config.toml
encoder_norm = "layernorm"
encoder_moe = "soft"
encoder_num_experts = 8
fusion = "prefix"
decoder_mlp_ratio = 4
decoder_positions = "rope"
decoder_tie_embeddings = true
Rows from expert 0 of block 3 of the image encoder, named by matrix and row number. Rows with one number belong to one neuron. Each number is 128 + 32 x the weight over its row's rms, rounded and kept within 0 to 255. All counts start at 0. After the name is the row's rms in percent of the matrix's.
# up: expert up (encoder.blocks.3.mlp.up, 8x256x256), inputs 0-63
# down: expert down (encoder.blocks.3.mlp.down, 8x256x256, transposed), outputs 0-63
up.55 170 [121 126 156 140 110 136 189  94 113 112 147 117 129 218 140 156 104 125 120 128 113 114 132 104 104 105 114 107 103 103 117 117 154 135 128  97 149  52 179 145 108 136 159 163 145 112  73 179 158 171 134  79 165  99  91 125 146  94 187  97 153 138 126 165]
up.56 057 [131 187 148 138 129 122 107 147 125 177  92 167  89 101 105 150 131 129 159 114  69 153  96 116  84 108 139 145 122 123  86 172 143  91  87 193 135 125 100 154  73  83 150 113 184 137  96 117  42 128 149  89 119 142 161 125 136 108 183 115  85 136 129 193]
up.57 120 [171 130 164 113 117 133 133 125 127  79 139 140  88 137 151 104 104  92 128 147  92 124 139 179 127 112 166 142 134 118  97 121 186 134 110  84  70 125 198  57  58 126  85 115 131  99 102 112 180 175 113 156 132 168  97 131  72 139  55 117 149  96 177 124]
up.58 069 [120 150  92 130 167 158 140 180 136 181  98 125 109 102 110 100 131 135 149  84 149 179 119 177 120 103 131 120 111 124 119 155 145 134  75 141 136 231 125 147 126 104 122  90 175 176 102 101 167 144 118  95 119 149 135  91 180 116 132 114 128 137 141 153]
up.59 164 [ 87 160 124 134 135 127  95 156 162 173 110 131 127  98 112 140 129 121 135 113 116  82  78 159 104 140 126  61 142 124 171 138  95 130 100 199  62 107 106 155 144 131 127 151  88 146 117 139 154  93  89 179 136 151 125 100 105 123 148 179 103 100 104 145]
up.60 148 [103 130 178 179 109 152 112 144 104  98 144 173 121 100 128 169  97 143  99 109  83 130 129 210  93 138  91 141 164 156 104 141 141 161  61 133 172 189 134  98 196  31 165 121 172 170  97  90 159 112 135 128 113 107 141 161 205 117 112 119 126 126 103 144]
up.61 028 [118 110 158 130 107 164 135 145 135 146  79  87 101 140 146 165 115 112 133 111 149 193 177 129 143 122 111  99  71 123 125 153 126 122  79 193 150 100 162 137 126  90 141 120 115 130 125 129 121  90 120 155 130 137  93 157 186 165  66 162  92 115 167 132]
up.62 115 [224 164 103 118 112  94 124 101  92 114 125 139 101 117 153 119 145 112 149 132 147 112 104 125 118 106 125  90 139 170 143 174 142 116  66 111 109 196 146 146 179 131  80 101 118 109 102  88  96  85  95 133 146 138 125 153 147 178 114 196 124 122 129 166]
up.63 070 [211 146 108  92 141 160  86  93 142 126 138 144 165 120 148  80 173 135  94 142 168 148  97  83 136 121 175 153 106 190  85 191 145 122 169 114  68 131 108  90 170  92  85 100  83 113 125 112 137 126  96 162  79 175 105 146 116 176  65 180  98  97 194 166]
up.64 017 [155  62  78 133  27 155  80  79 129 164 128 129 162 144 146  94 119 160 114  80 162 158 154  86 161 197 107  58 162  86 123 133 129 105 101 118 100 106 169 101 154 161  78 115 147 100 149 155 112 182 163  85 150 146  98 150 100  67 201 140 136 135 134 149]
up.65 127 [132 184  99 120  76  97 173 115 124 107 149 128 125 112  96 107 111 134  66 132 111  92 167 204 128 114  90 101 104 118 146  84 151 145 199 190 193  83 134 142 142 107  99 177  87  67  95 181 150 134 194 172  95 150 130 128  89 153 148 120 157 108  99 122]
up.66 031 [ 92 120 175 103 122 168 204 114  96 138 118 169 141 116 127  86 117 106 166 168 125 146 103 137 131 114 111 154 146  96  69 130  90 142 142 121 150  24 155 138 136 154 137  95 137 117 101 187 114 116 179 125 153 148 123 145 215 130 119  83 139 139 167  89]
up.67 045 [146 144 146 125 123 144 192 142 121 102 133 111 165 179 134  81 126 104 122 104 122 101 159 119 173 122 116  87 135  92 100 134 123 131  57 125 152  68 144 143  90 161 184  42 103 180 105  92  96 123 121 152 121 166 186 169 203 131 148 164 120 120 115 108]
up.68 159 [137  87 136 153  34 108 118  96 121 104 167 155 136 151 110 129 126 139 144 175 133  74 131 173  54 138 143 126 169 166  87 142 188 137 129 112 130  81 140 127 114 141 155 227  87 136  82  84 150 132 148 136 131 175 132 115 147 111 152 101 145 131 118  61]
up.69 033 [105 114 105 139  46  84 114 109 138  91 127 131 112 103 131 167 146 131 151 172 128  74 114 197 124  95 121 109 134 127 131 179  73 135  77 170 176 142  59 127 155 160 137  90 146 200 175  69  88 150 106 112 110 128 143 101 183 101 133  91 159 128 137  98]
up.70 074 [176 152 128 178 102  65 118 101  97 137  87  78 103 109 105 103 200  90  90 139 146 143  81 130 197 113 139  85 100 166 161 157 150 172 120 193 124 145 128 119 103 100 102 107 117 156 119  16 106 141  75 116  97  93 162 108 115 121 101  92  74 136  63 150]
up.71 070 [158 120 117 138  78 143  70 133 110  88 176 152 120 101 124  66 157 117 124  57 133 170 124 203 158 149  99 100 129 133 107 109 132 115 106 147 135 162 154 144  99 177 186  65  99 136 167 115 105  94  69 125  85 130 142 161 172 173 187 131 112 148 141 129]
up.72 026 [137 138  91 188  91 161 163 186 144 153 102  99 150 126 107 150 122 126 125  65 187 124  87  96  98 116 195  98  85  53 139 108 135 136 177 130 122 119 153 123 149 134 154  32 109 173 129 109 129 129  86 162 176 124  99 117 144 180 204  79 122 129 149 149]
up.73 016 [164 151 132 159 143 167 128 129 115  96  15 117 119 123 152 179 136 154 103 114 111 137 118 119 145 164 116  76 108  96 124 118  94  70 122 195 180  94 167 192 157 125  80 106 149 108 141 169 121 126 118 101 118 119 172 138  71 108 101 123 164 177 152 182]
up.74 156 [ 74  96 139 110 146 105 148 111 117 105 116 130 137 130 130 159 171  50  92 127 119 145 105 106 103 117  86  97 157 117 149 142 125 152 106 111 139 104 146  60  82 119 171 141  85 113  71 157 152 132 179 106 131 133 106 166 119  78 127 131 128 127  75 136]
up.75 050 [151 106  57 118  69 132  89  88 151 106 123 109 116 122 109 116 128 160 152 137 123 188 142 122  97 144 124 101 153 139 131  93 137 113 151 166 147 142  83 127 132 134 165 142 141 114 160 197  89 159 146  90 151  89 123 106  47  31 104 126 156 147  86  85]
up.76 025 [142  19 104 106 121 128 110 141 193 150 119 129 138 105 151 121 153 152  93 141  98 153 126  98 230 167 143 130 120 142 120 136 127 101 160 153 131 192  89  83 129 140  88  83 185 100 208 145 122  95 174 161 129 168 161  78 155 151 122 105 120 163 117 118]
up.77 085 [ 76 135 162 113  90 128 134 172  78  67  87 140 119  83  92  80 177  80  97 140 113 130 121 123 142 145 130  98 103 106 139 140 144 204 146 112  86 166 124  70 134 130  98 145 136 142 101 104 136 106 155 115  92 116 159 118 117 143 209 146  99 113 192 132]
up.78 137 [141 142 132 137 248  88 107 149 110 174  85  97 145 111  71 136 164 186 170 164 146 108 103 127 138 131 119 112 131 119 146 182 110 144 157 144 130 110  88 148 127 126 139 142 145 108 139 207 132 105 128 135 133 143 151 117 111 110 140  93  94 157 142 169]
up.79 023 [207 151 100 124 165 145 128 104 154 149  84  84  81 130 131 172 119 202 139 141 104 147 195 126 185  91 151 114 122 119 115 114 125 125 108 130 125  89 109 154 144  67 170 134 149 104 128 108 110 136  94 132 135  67 164  92 117 169 171  98 161 175 114 173]
up.80 117 [135 159 102 121 141 126 149  91 161  60 112 178 120 138 131 125 153 117  91 111 161 147 122 190 119  73 125 120 129 140 193 145 156 112 204 151 119 160 146 155 182 103  40 144 111  75 148 136 121 149 118 190 138 145 109  91  99  88 113 113 180 136 110 155]
up.81 064 [148 125 160 116  40 177 137 159 123 160 109 129  84 189 113  82  88 116 118  82 136 118 128  92  92 114 114 110 127 179 109 130 124 163 171 109 111 111  88 118 155 127 134 201 109 117 118 144 166 113 145 145 153  86 114  84 124 139  94 185 109 184 137 161]
up.82 035 [199 150 159 186 138 197 148 120 110 132 138 130 104 117 136 144 128 132 143 109  91 158 141 149  83 132  85  99 102 131 123 143  96 151 136 124 111  80 170 148 168  77  96  94 138 117 129 148 160 120 195 111 158 112 129 124 162 135 140 157 105 121 154 127]
up.83 021 [166 161 138 132 114 152 167 131 123 177 118 133  50 158 107 108 191  96  85 208 112 109 112 104 146 136  84  70 129 127 182 123 145 111 133  98 111 104 155 164  75 117 140 142 119 112 109 137  99  96 102 206 135 149 115 156 144 171 137 161  94 122 122 184]
up.84 168 [130 103 152 115   9 120 137 134 145  63 134 141 105 171  79 157  97 111  92 145 113 122 122 167 112  97 140  84 100 109 117 144 184 152 191  95 159 123 138 125 152 146 150 168 155 141 120  95 123 141 181 124 107 115 138 136  99  97 138  79 139 160 127 120]
up.85 051 [145 182 114 132  88  85 136  94 144 101 137 177 116 102 109 150  78 153 120 116 136 145 151  96  45 130 124 204 134  95 149 144 123 113 111 129 104 135 151 159 165 117 117 109  96  91 127 137  52 140 112 123 143 142 110 115 108 142  88 135 126  99 117 174]
up.86 021 [176 123 108 128 115 126 131 152 139 101 157 120  47  99 139  83 128 151 136 126 157  66 105 139 151 163  80 139 180 108 111 114  87 154 139 152 122  90 167 164 124 121  45  85 142 134 164 121 118 104 114 135 133 102 159  86 165 156 112  77  80 112 188 137]
up.87 126 [ 65 116 115 105  81  92 117 112 149 123 156 175 123 153 143 137 118  75 121  82  99 115 117 134  94 201 167  66 127 130 113 135 120 132  66 118 121  85 143 113 223 122 100  99 102 149 130 114 101 117 141 132 120 149 139 117 120 110 160  79 111 173  46 115]
up.88 131 [138 119 141 109 139 121 132  86 154  96  75 142 127  94 188 127 166 158 128 161 140 121 153 127 110 139 109 134 127 122 145 168 117 113  62  93  93 151 120 107 133 113 187 122 102  73 110 189 128  80 125 129 171 134 123 107 170 179 163 119 139  81 134 129]
up.89 026 [111 110  77  86  81 122 126  99 135 153  99 107  85 137 125 100 168 128 100 154 120 110 107 126 117 176 139  95 131  83 167 131 114 131 123 146 147 147 174 169 141 137 161  94 159 138 147 116  88 213 150 133 126 166 135 119  92 129 106 149  85 191 128 180]
up.90 102 [125 178 137 118 117  59 141 125 140 156 158  95 111  85 101 108 157 144 121 141 104 102 208  81 117 131 156 145 120 139 106 143 132 133 162 142 111 135 135 140 115 101 153 110 106 100  93 131  87 131 141 160 135 101 127 214 113 122 167  88 143 126  87 143]
up.91 064 [ 96 123 101 114  30 143  72 113 151 112 122 108 156 119 108 137 107 141 103 143  97  92 141 140  77 114 192 136 121 125 146 127 116 161  82 128 118  98 133 113 201 137 136 189 113 129 115 177  92 170 160 189 102 120 121 100 166 139 139 165 142  82 154 111]
up.92 163 [127 140 145 132 255 119  85  80 150  94  83 121 149 133 124  76 178 130  60 153 187 155 108 138  81 129 103 105  95  83 124 159 132 131 138 130 118 179 103  97 136 142  83 147 123 112 133 138 155  90 105 181 121 143 146 125 106 133  93 195  88 112 137 167]
up.93 059 [167 141  82 148  81 135 115 150 109  89 184 196 132 133 107 140 127 132 117 183 106 120 152 116  91 172 132  94  91 111 163 121 106 112 135  94 141 138 176 122 188 161 127 130 100  79 101 145 147 144 105 103 165 199 135 118 118 138 134 144  93  63 147 136]
up.94 162 [100 102 145 148 168  48  86 130 141 136 134  97 159 170 169  98 122 116 102 111 101 132  90 131  99 160 146 115 134 151 164 134 131 132 180 115  95 135 155 105 165 113  87 198 101 150  56 123 142  99  93 114 143  69 101 132  93 131 141 141  92  91 145 134]
up.95 071 [172 175 146  99  67 152  77 155  71 144  94 114  75 117 105  79  99 152 150 159 123 149 136 135 142 157 149 109 118 154 153 111  89 135 120  90 125 107 125  74 154 147 151 110 166 135 163 120 115 113  46 150 130 199 104 122 193 137 116 138 129 127  98  93]
up.96 115 [134 142  72  70 101 117 142 106 134 136 101  32 111 114 118  91  46 171 165 109 151 127 141 114  79 163 141 128  91 151 162 137 179 171 147 130  56 117 234 125 152  97 108 110 104 112  85 177 148 101 133 121 139 167  74 124  98 194 157 196 103  95 122  96]
up.97 027 [124 110 122  67  71 142 159 139 136 173 121 115 153 122 126 142  78 174 142  98 119 174 170 139 121 211 130 148 156  89 118 183 155  67  84 191 151 115  95 202 198 119 129  37 157 112 159 145  51  79 103  88  92 118 189 119 182 156 134 100 148 161 149 105]
up.98 034 [115 139 115 158 211 125 131 171  46 179 120 130 157  86 129 177  47 139 108 133 128  88 112  87 112 145 141 156  88 134 131  85 163 145 128  33 157  60  98 115 164 163 156 156 126 145 220 121 118 128  87  98 148 107 133 162 142  73  87 112 171 159 133 166]
up.99 024 [ 81 109 125 107 170 124 152  80 175  98 149 114  93 108 166  58 159  98 128 132 153 135 175 104 185 131 122 140  81  99 160 133 126 153 131 106 151 172 164 175 171  90 147 193 129  64 135 171 114 139 124 153 179  98 156 202 150 100 159 107 168 191 110 160]
up.100 141 [149 132  98  97 170 128 150 106 163 110 111 139 143 164 110 123 134 152 129 128 112 132 127 134 108 129  93 143 139  96 124 165 152 169 182 149 139 140  82 128  89 154 169  67 145  71  91 119 139 134 164 194 152 150 164 138 105 150 197 104 176  85 102 104]
up.101 026 [127 135  97 122 221  60  93 105 188 135  52  98 132 161 104 163 162 143 142 125 150 110 122 126 179 148 118  91 116 114 145 118 145 117 141 148 128 147 187 145 148   0  73 141 140  90 141 145  94  55 164  86 129 133 104 144 115 163 122 125 157 155 129 156]
up.102 139 [132 125 156 126 109 164 203 134  98 172 121 139 130 107 136 143  78 122 127 130  79 174 109 155 162 156 148 100 108  71 127 143 134 144  74 104  97  83 156 131  79 152 213 146 129 123 102 144 135 129 131 149 177 150 146 165 201 149 116 137 118 121 101 122]
up.103 055 [184 166  89 103  97  56 111  89 112 178 162 156 155 140  94  96 101 114 114 165 102 144 117  90 165  59 127 107 161 135 116 207 118 133  86 110 181 109 170 136 161 155 118  62 132 136  89 163 144  75 136 162  46 153 111 146 194  73  69 119 137 125 156  52]
up.104 031 [118 137 113 151 112 151 108 146 105 236 149 160 150 161 158 132 123  83 120 129  99 166 155  84 180 157 110 113 187 145  89  92 165  71 125 121 102 123 122 216 126 142 187  99 175  96 214 114 113 132 142 113 115 128 144 150 134 156 118  94 115 113 105  65]
up.105 028 [138 131 108 200 123 100 137 132  80 155  80 123 122 223 131 171 137 166 125 101 104 114 164 111 102 140 115  97  92 129 163 140 174 118  90 135 185  87 150 132 121 151 130 159  85  89 114  65 108 126 138 112 105  96  83 151 138 163 152 147  77 102 152 121]
up.106 140 [134 170 155 147 184  81 139 141  96  93 145 180 134 169 147 123 207  60 171 155 130 123 107 140 115 115 134 100 152 106 154 109 128 131 103 101 121 128 116 104  87 117  69 122 113 127  91 141 199 133 151 146 141 124 120 135  66 115 116 123 144  85 170 139]
down.55 170 [104 122 221  98 175 101  19 124 176 104 153 152 112 147 135 115 149 108 126  67 123 124 107 158 109 107 126  83 174 180  98 119 158 167 159 123 143 159 122  73 156 139  83 123 144 128 145 117 173 177 151 146 114 150  74 146 176  81 122 122 180 141 177  95]
down.56 056 [ 58 104 192 201  78 193 164 177 167 105 151 136 125 140 133 106  77 135 106 118  84 127 133 135 128 129 107  90 165 154 106 164 153 113  54  97  74  69 128  73  87 135 122 132 166 131 153 152 107 115 107  81  96 149  84 139 154  95  95 175 112 152 140 120]
down.57 124 [123 122  70 116 115 186  65 116 152 127 171 114 118 128 136  98 132 116 138 105 106 155 149 110 144 111 185 116 152 132  91  83 131 147 123 148 163 182 190 119  91 139 104 120 140 163 153 120 118 126 121 132 125 104 130  93 179 147 145 144 109  92  93 130]
down.58 072 [120 122 164 159  33 130 190 145 206 102 107 165 136 137 176 127 119 108 119 181 146 121 151 128 141 134 120 110 114  84  86 184 143  84 146 102  80  78 127  92 135 100 152 140 110 150 122 155 110 129 109 121 200 118 132 160 128 159  96 105 116  96 171 130]
down.59 169 [136  88 200 149 117 132 118 103  84 185  68 121 116 161 125 109 156 141 128 160 149 139  93  71 128 145  98 102  91  73 112 178  94 137 195  91 140 132 146  83 119 162 174 159 160 126 127  96  83  68 122 135 187 122  76 126 158 167 142 137  86 111 125 146]
down.60 150 [199  96  78 117  72 126 173 152 183 123 129 144 136 135 137 140 136 111 144 157 112 181 127 106 124 142 135 131 110 131  72 136 102 167 145 114 109  79 146 103 150 148 182 128 157 134 158 155  99 110 134  91 138  50 160 119 209 198 105 165 105 154 131 156]
down.61 026 [139 132  75 114 123 158 153 184 136 129 116 146  92 100 120 130 145 138 148 160 151 119 114 158 153  82  97 142 166 110  98 128 135 142 103  83 139 164 128 106 146 163 131  27 161 122 123  96 111 157 172 154 147 153 122  82 195 180 155 118 126 154 128 129]
down.62 112 [ 70 105 158  94 103 110 110 171 168 136 125  94 123 144 114 148 114 141 161 147  93 117 131 106 115 121 151 158 167 109 115 146  64 158 153 120 156 123 121 127 141 135 140 163 134 179 124 119 103 104 149 105 146  78  84 143 126 125  82 113 103 132 103 167]
down.63 075 [141 102  54 160  67 156 101 116 181 132 123 117  89 175 125 111  86  89 128 142 187  95 156 170 126 138 127 150 100 137 133 124 147 129 117 136 144 124 161 150 140 134 107 170 168 150 102 160 159 146 151 120  89 112 157 126 111 116 122 164 136 102  94 199]
down.64 019 [114 158 137 161 159 178 137 104 126 110 122 194 121 214 141 113  20 114 130 116 161 120 110 161 115  77 145 172  94 140 150 219 147 103 143 138 134 154 123  92 105 124 126 119 123 123 153 122 100 161 108 162 151 130 137 143 134 109 114  85 116 113 169 130]
down.65 128 [115 104 134  89 155 142 112  90  89 117 172 100 124  66 130 105  94 138  89  47 151 151 111 133 105 146 132 184 131 132 122  47 147 148  62 129 132 165 145  67 112  93 166 139 156 186 137 147 118 132  92 123 113 109 163 130 104 145 128 135  94 140  83 137]
down.66 032 [ 94  81 187 118 107 180  74 127 147 134 132 139  93 125  84 128 117 148 120  65 111 114 116 147 164 132  85  97 101 115 149 142 177 158 113 108 116 141 127 103 140 142  84 138 139 128  99 112 161 197 177 158  57 191 108 128 102 126  96 137 113 154 100 145]
down.67 044 [ 90 101 138 139 117 110 152 143  91 121 170 144 144  82  98 210 146 161  90 142 106 103 102 203 113 193 118 144 103 126 147 145 115 136 144 180 144 180  88 131 135 152  72 102 124  89  46 124 183 104  92 183  45  93 109 125 105 113 119 118 125 168 106 112]
down.68 167 [ 69 118 142 122  83  77 120  99 106 104 158  94 131  96 128 127 156 123 117 136 109 140 167 104 112 105 154  96  53 102  72  80  76 140 121 169 134 161 136 151 148 141 157 103 129  98 144 207 119 144 145 182 111  68  91 155 133 119 112 126 135  77 103 180]
down.69 029 [139  87 171  89 133 136 132 108 124 126 129 122  95  51 173 146 131 145 120 106 168 111  96 129  65 159  99 121 104  97 129  48 120 104 116 112  99 157 168  81 169 161 173  98 112 121 108 128 165 126 117 164 132 101  80 123 131 139 109 117  76 146 117 127]
down.70 079 [124 117 124  77 108 134  77 165 147 150  91 136  72 172 156 160 108  89 129 147 103 118  98 144 139 102 163 123 144 112 120 108 146  82 149  99 128 142 139 127 156 125 123 123  80 116 179 146 203 174 152 109 151 158 146 131 112 130 140 137 120 129 111  42]
down.71 063 [133 134 128 126  80 149 160 105  77 138 133  83 118 107 107 155  99 142 136 105 122 101 167 115 100 100 112 168 119 156 106 152 176 176 125 128 128 111 196 153 140 118  49 160 149 125 175 135 191 150 154 101 124 120 124 103 172 128 125  93 146 127 122 162]
down.72 027 [105 149 128  55  54 115 199 147 147  96  95 102  96 180  98 131 129 149 198 134  88 127 122 156  86 132 104 136  29 153 119 103 175 136 104 146  86 132 118 157 127 111 139 130 117 111 168  85 119 204 135  97 135 113 112 144  99 106 104 101 158 147 112  60]
down.73 018 [ 90 119 160 142 177 218 145 130  50 144 184 157 141 159 100  81 123 169 116 130 161  86 149 148 116 122 132 173 109 107 107 166 165 139 191  84  46 181  67  94  97 130 189 130 111 115 143 114 118 166 111 190 136 142  73 119 104 151 138  86  83 201 134 116]
down.74 180 [ 67  99  48 169  97 125  82 102 134 100  88  84  92  61 110  99 135 137 137 138 129 138 125 185 102  83 126 159 101 127  96  75 127 183 125 116 171 205 140  74 167 164 123 119  85 157 171  94 142  71  53 141 127 157 150  98 115 105 145 124 137 136 107 140]
down.75 044 [115 114 167 121 124 137  79 151 116  87 114 127 119 125 170 120 134 115  89 109 169  97 128 162  75  79 138 141 166 146 120  85 127 136 169 149 108 147 133 164 109 138 135 139 111 171 104  83 182 171 151 172  92  86 125 150 132 162 106 103 126 202 175 120]
down.76 024 [139 111 113 102 145 143 140 113  66 161 173 157 120  92  53 100 114 125 144  97  93  46 114 162  92  90 173 124  90 107 184 116 137 170 120  87 110 141 142 144 123 139 102 126 105 125  56  73  95 151 133 123  70  62  77 121  85 102 145 128 113 138 138  66]
down.77 073 [114 128  97  88  65 119 156  61 120 104 134 137 164 149 134  68 121 122 140 184  76  93 132 117 112 113  87 146 131 114  61 135  75  61  78 152 121 138 165 126 160 135 104 111 106 185 101 117 156 125 107  87 140 119 109 105 139 155 100 131 106 105 115  96]
down.78 134 [168 116 122  86  88 149 138 106 180  89 104 153 144 199 138 107 193  95 130 145  35 155 127 133  98 136 124  90  85 113 149 132 159 122 132 115 106 163 118 135 122 129 115 137 136 115 124  45 103 104 138  53 128 105 134 108 137 146 153 151 143 134 175 101]
down.79 022 [134  98 142 150 132 169  97 113 157 158  94 161 109 161  93  67 101  92  99  83  96  75 161 144 112 159 122  68 120 115 166 146 192 119 113  85  89 119 126  45 141 168 109 139  92 135 137 119 151 184 185 152 148 155 101 107 115 175  54 151 153 159 157 123]
down.80 108 [149 122 120 147 120 140  84 107 179 127 166  97 144 120 188  79 132 142  85 103 103 109 153 125 112 140 172 120 165 130  74  78  93 150 132 107  90 133 157 128  88  93 157 139 110 120 150 104 161  97 121 116 132 113 173 173  51 138 164 124  96 130  88  90]
down.81 059 [147 144 123 141 154 122 111  89 153 145 134  76 105 130 135 137  49 141 179 133  96 143 160 100 139 103 137 138 144 122 123 154 135 174 114 188 211 137 190 101 176 176 152 155  59 138 174 151 136 157 129 137  93  90 141 109 113 157 172 168 123  72 116 146]
down.82 033 [128 130 136  39 123  99  11 135 177  93 142 138 106 142 132 108  94 117 159 106 187 102 121 142  96 128 108 123 150 116 135 156 167 192 122 111 120 126 165  92 125 135 101 144 149 145  50  87 125 114 141 127 182 152  70 103  84  98 183  72 189 173 135 131]
down.83 024 [114  93 157 113 162 178 173 138 149 125 110 123 118 123 144 166  99 129 147 154 153 104 123 124 121 189 122 113  86 126  84  77 144 147  63 152 166 184  72  86 151 138 117 117 150 120  61 161 140 139 149 155 120 155  37 107 142 145 100  96  84 195 110 109]
down.84 157 [ 80 120 144 105 116 172 136 154 132 136 173 165 146  80 151 167 103  77  80 106  70 101 165 138 108 122 199  51  80 113  77  67  83  95 164 137  95 128 159 198 189  97 167 134 138 148 127 161 128 172 140 141 106  67 157 184 135  90 151  76 145 142 155  85]
down.85 045 [131 145 112  84 118 172  58 103 137 135 167 105  87 179 171 114 186 117 109  71 136  62 121 134 109 109  85 110 163 156 114 112 140 151 119 125 148  89 150  99 129 116 148 137 123 148 129 101 212 174 155 107 147  95 133 134 112 135 113  87 143 174 106 169]
down.86 021 [ 98 139 173 115 153 166  98 126 104  83  93 103 155 159 119 161  78 155 108  30 148  97 125 157 120 145 137 198 125 126 150 123 131 104  48  93 102 152 106 104 133 155 131 131 121 117  88 145 148 131 138 140 130 125  93 137  98 164 122 175 150 162 101 111]
down.87 130 [149 124 104  94 189 124 125 167  63 200 159 132 150 121 120 169 127 148 145  92 114 104 101 185  72 122 141 167 125 163 117  94 141 112 152 140 193 141 175 104 110 129 110 129 136 114 154  71 135 128 139 105 102  58  87 102 128 143 142 147 173 142 104 134]
down.88 117 [170  72 156  75  96 164 123 147  99 153 120 188 153 155 133 123 203 147 207 138 112 100 109 130 121 146 186 209 126 119 116  96  89 105  95 143 163 160 127  97  77 152 142  85 146 129 120 128  92 156 246 119 147 115 117  74 147 132 140 119 149 161 145  74]
down.89 028 [ 64 108 114 114 145 140  69 121 118 158 122 112 113 149  85 132 100 177  65  67 169  85 138 137 137  91 133 116  84 128 154 107 184 125 151 101 132 125 147  97 157 173 188 187  64 142 107 155 151 168 135 168 108 138  69 147 131 114  81 144 168 105 117 176]
down.90 093 [132 137 141 170  91 133 163 242 213 119  95  93 149 130 173 136  82  97  74 145 164 109 146 110 109 135  84 102 123 116  63  69 118 120 111  98 116 121 114 101 144  99  95 134 209 178 119 186 143  80 109 130 108 148 119 105 147  44 125 169 121 164 201 132]
down.91 061 [ 94 115 156  91  83 106 110  90 151 157 121 118  98 109 184  70 190 142 118 154 154 112 118  93 127 153 143 118  69  70 136  87 181 115 114 132 118 187 132  69 125 148 172 133 157 115 110 121 168 111  81 110 137 175 117 117 161 160 150 105 126 122 132 129]
down.92 159 [137 146  93 160  65 139 133 156 129 137 152 149 208 157  80 162 124 124 126 127 121 104 169 124 127 166 126 198 113 114 172 117 169 143 173 114 162 143 129 157 111 136 187 108  84  98  78 142  98  96 153 120 169  66 121 163 148 149  99 174  99 126 141  88]
down.93 054 [156  91 155 100 188 135  34 139 138 157 131  96 115 120 125 128  48 118 133 162  93 133 136 155 142  83 107 122  91  79 130 124 150 129 141 144 163 152 160  60 130 138 137  66 210 143 161 109 177  94 149 143 124 157 111 110 148 126 141 124 160 157 132 147]
down.94 173 [185 166  92 126 155 142 152  83 134 142 105 121  96 152 141  51 107 123 139 140 118 159 100  93 148 117 114 159 128 108 118 167 148 156  86 138 140  76 153 129  95  85 151 149 156 141 145 134  93 142 129  51 173 125 141 142 102 106 152 111 124 135 125  77]
down.95 067 [ 97 168 177 124  80 113  78 162 174  90  96 171  70  98 186 122 135 147 146 196 126  60 166 101  97 125 141  48 102 141 129 119 157 134 144 143 126 135 142 118 155 159 166 176  91 139 134 174 169 118  92 135  86  91 108 120 119 111  99 111 219 120 144 144]
down.96 118 [223 121 152  90 198 109  93  96 143  96 126 111  77 190 170 144  98 155  99 185 114 135 116 123 134 153  82 101 110 125  99 147 169 145 156 165 144  97 180  74  94 153  85 135 153 149 132 179 156 166 132  80 131 108 111 152  97 160 124 107 115 153 108 155]
down.97 026 [111 124 125 168 124 161 156 117 156 137 143 105 132 138 128 122 123 155 121 135 132 116 107 115  62  81 139  95  82 113 173 195  88 138 119 132 125 145 118 102  90 163 111 111 169 142 136  74 157 124  91 166 108 131 122  82 133 158 117 162  75  91 183 141]
down.98 034 [114 119 154  95 165 153 150 127  54 158 172 122 139 173 156  97 115 158 165 138 141  67 117 143  89 117  82 129 118 141 123 111 189 100 149 125 110 137 125 114  88 146 121 111 121  71 119 119 217 117 138 125 163 147  77 131  92 177 172  74 127 126 150  79]
down.99 023 [197 122 162 110 109 187  98 117 124 100 180 117 132 151 160 126  92 155 105  93 104 109 157 125 160 142 108 127 153 132  47  71 156  62 109  47  73 144 171 166 112 103 116  70 135  95 132 140 123 158 167 124 137 188  47 142 129 128 123 127 131 174  62 116]
down.100 146 [134 104 196 133 137 137  78  88 123 125 183 156 150 154  96  96 177 127 109 124  75 129 120  69 166 156 144 125 166 150 115 103 108 132 144 139 180 134 104 154 109 113 127 115 132 122 123 138  65  97 137 132 168 127  99 137 107 148 146  96 202 111 141  77]
down.101 025 [110 132  58 146 154 204 130  95 143 118 127 115 135 165 113 139 119 125 153  91 175 150 186  97  88 136 150 102 118  82  87 145 185 157 173 117 135 140 110  96 105 155 154 208 118 131 136 164  31 185 154 162 121 138 101 161 113 113 155  93 121 149 134  93]
down.102 144 [186 146  67 151  80  96 129 170 124 182  35 129 116 124 172 132 192 120 207 127 160 166 145 129 108 138 105 133 175 161 193  96  97 154 125 151 144  62 133 126 150 141 111 120 130 104  86 153 127 116 127 166  65  92 130 126  94 155  85 131 130  98  93 122]
down.103 052 [116  88 108 107 142 136 193  92 100  88 159 144  91 102 117 127 138 140  64 124 148 161 149 161 109 107 112 130 153  66 162 155 203 161 107 135 117  65  95  66 133  68  95 190 107 110 112 141 158 111 115 102  68  87 151  93 151 110  92  68 161 149 144 147]
down.104 031 [138  99 174 137 153 125 136 108  62 115 158 167 122 180 105 101 113 170 127 104 201  71 133 111 111  82 112 137 115 117 152 137 123 123 164 182 126 130 143  57 115 138 121 172 138 159 139 147 136 165 135 172  95 115 135  89 148 100 104  95 172 145 149 124]
down.105 029 [151 116 106  96 125  87 155 111 156  99  93 128 139 145 135 108 157  57 118 164 132 159  96 110 124 156 124 160 114 107 151 173 129 122  82 152 140 179 138 122  98 106 107 102 178 138  95 154 162  90 156 212 148 125 122 122 118 127  99 131 129 127 112 105]
down.106 137 [139  97 117 192 151 106 117 114  93 128 152  99 158  78 103 106 228 155 114 147 127 164 143 173 133 154 109 145 191 101 117 199 118 135 106 195 143 193 134 125 158 121 123 123  92  99 142  99  68  93 130 175 103 150 155 107  69 159 167 147 122 155 118 134]